config = dict(
    n_mels=64,
    input='log_mel',
    num_classes=2,
    max_grad_norm=5.0,
    max_steps=4900,
    batch_size=64,
)
Rows from block 5 of a small sound classifier, named by matrix and row number. Rows with one number belong to one channel. Each number is 500 + 50 x the weight over its row's rms, rounded and kept within 0 to 999. All counts start at 0. Numbers have three digits each. After the name is the row's rms in percent of the matrix's.
After each channel's rows are labels from the 100 clips, of 14976, where the channel reaches its highest value: "top examples" is what is common among them; "band" is the frequency band that holds the peak. Only what is clearly more common there than usual is listed. The data: simulated sounds of rotating machines with and without faults.
# r30: branch 2 reduce pointwise conv (model.blocks.5.r3.0.weight, 128x512x1x1), inputs 31-61
# b30: branch 2 3x3 conv (model.blocks.5.b3.0.weight, 192x128x3x3, transposed, each kernel summed), outputs 32-63

r30.23 092:473481474527562452410540582451434571510478477538501525498585528407475505556461523510465534533
b30.23 106:506487477587460508521528447472564475475552564531454496504447526489504458487489477500468449393593
top examples: state: normal; electric motor
band: 1000 to 2000 Hz

r30.124 106:529551474510637540531509509514499485451486514556585559480472471492517525541470537519593489521
b30.124 110:501431430505440497451513484465415439550495477486361514426471493424493537450514543557470492472443
top examples: speed flutter; gearbox; machine: compressor
band: 500 to 1000 Hz

r30.59 125:554522440512502487568579498458545499504531467533608491607493551479512511535543548425460494506
b30.59 126:476517524443405518402560445476416465452502429521408464373556492462588507590521486532496465550622
top examples: pump; state: normal; text has "fault"
band: 2000 to 4000 Hz

r30.51 120:555419469475439510497469529446469465490424491511480497558480557462507492465585487545458469531
b30.51 105:465512590464540541564481496512538504507464448607436426492512519491557548512427557515547512468520
top examples: imbalance; state: faulty; gearbox
band: 500 to 1000 Hz

r30.69 093:552468558537466560477465431467504588575520501473477476570529438571514523505496546501542485533
b30.69 083:526498490473543571396528490484447487515422526498432561394549513502479555504545550531518572527522
top examples: pump; state: normal; text has "fault"
band: 2000 to 4000 Hz

r30.127 084:525510486482485531447503481527529589494551461487468506543474553381456460459574593581461465477
b30.127 099:498478458541422567482508486537559434449583532520418535516484540496559523412485458491480469388507
top examples: state: normal; text has "fault"; pump
band: 500 to 1000 Hz

r30.67 086:499467449513513512497465471580536491385465494443536545427466515583496493480542557494503470522
b30.67 099:532475505532472457408592481461344489535428436421446514469500413470557410502506524610445428465423
top examples: speed flutter; gearbox
band: 500 to 1000 Hz

r30.64 084:519522576520448471462542473471475630457522489468469627528503480446460513553481504479543579548
b30.64 103:454531511568475555484471525447503465566645510557432462456402586511556520390496506417448498503595
top examples: state: faulty; imbalance; gearbox
band: 0 to 250 Hz

r30.90 095:486470474519623519388549527478481480478538508464523502478530498524483496511483495450501552502
b30.90 118:476453521475416481457518471464327440464417433514465620473524420504484596477472558602485463457443
top examples: reverberation; text has "room"; text has "reverberant"; conveyor
band: 500 to 1000 Hz

r30.37 110:506494467492531414431480477515447508428543582464502526494477495562501500490446495522547497483
b30.37 128:556535484485485514493548461551531476459449451540401523398520508461449503598451401467555510527553
top examples: pump; state: normal; text has "fault"
band: 2000 to 4000 Hz

r30.112 098:471445454475561506463464449511509491512531467496513492453494469523586539536440492487448503600
b30.112 109:453562484586485453447505463483544540534472531592428483453541461436425413574406424466544495436535
top examples: state: normal; text has "fault"; pump
band: 2000 to 4000 Hz

r30.118 089:530503530502536593593491518462518512463497526492449591515606633538511528511526519473488470496
b30.118 085:515509455452467558556528455532469537457450522447381547472485596515454439473542607432530529533446
top examples: pump; state: normal; text has "fault"
band: 2000 to 4000 Hz

r30.83 101:504446481522574532451391479541468459467460538552566637528535445473473525475412521519427463459
b30.83 107:490511464564540608497388443440512469452547519502478464492408469534530563499405473488463479477494
top examples: pump; state: normal; text has "fault"
band: 2000 to 4000 Hz

r30.12 098:442514549476596595597531465575496575615488504510437511501492558520498564507446517487539492541
b30.12 089:508492472487420576498431472468469476475480552474414542492444612551456430522421539486470511510499
top examples: pump; state: normal; text has "fault"
band: 2000 to 4000 Hz

r30.16 106:505532524463462487478520504473477523471512472407497567450474470421508483500482476471511472658
b30.16 102:442472539436468490458569445476461472519507522526558438539545463488457544472612487545441465501555
top examples: state: faulty; air leak; rattle; grinding
band: 2000 to 4000 Hz

r30.117 107:388475492526591432559461524541483504472494628524504518569478557454447529519390485460509525441
b30.117 111:458527526525487516423511412507431488462613581511515416456482413543458568438540518438497439528556
top examples: imbalance; rattle; electric motor
band: 250 to 500 Hz

r30.121 108:597463535434461498511428474551476540558488489512538482519455427551524477485509504529417499566
b30.121 100:546496481467449555398480456444488458480477563439436427463532524468503406390595515461526508494498
top examples: state: normal; electric motor
band: 1000 to 2000 Hz

r30.109 103:585552500557485480432504539477502518485556493524535556480467412505483507492556514563420519389
b30.109 080:452511418433526497606522458511464514532491484537561476516561503568547436474624432393509484486428
top examples: state: faulty; rattle; compressor
band: 500 to 1000 Hz; 1000 to 2000 Hz

r30.125 091:495503424505538579600491469517465537436463511534451476498548535417484560531440486589511533516
b30.125 093:569547510462512494541437471580500465480457511474448533541493537470550392462485511445480514465507
top examples: reverberation; text has "room"; text has "reverberant"; piston engine
band: 0 to 250 Hz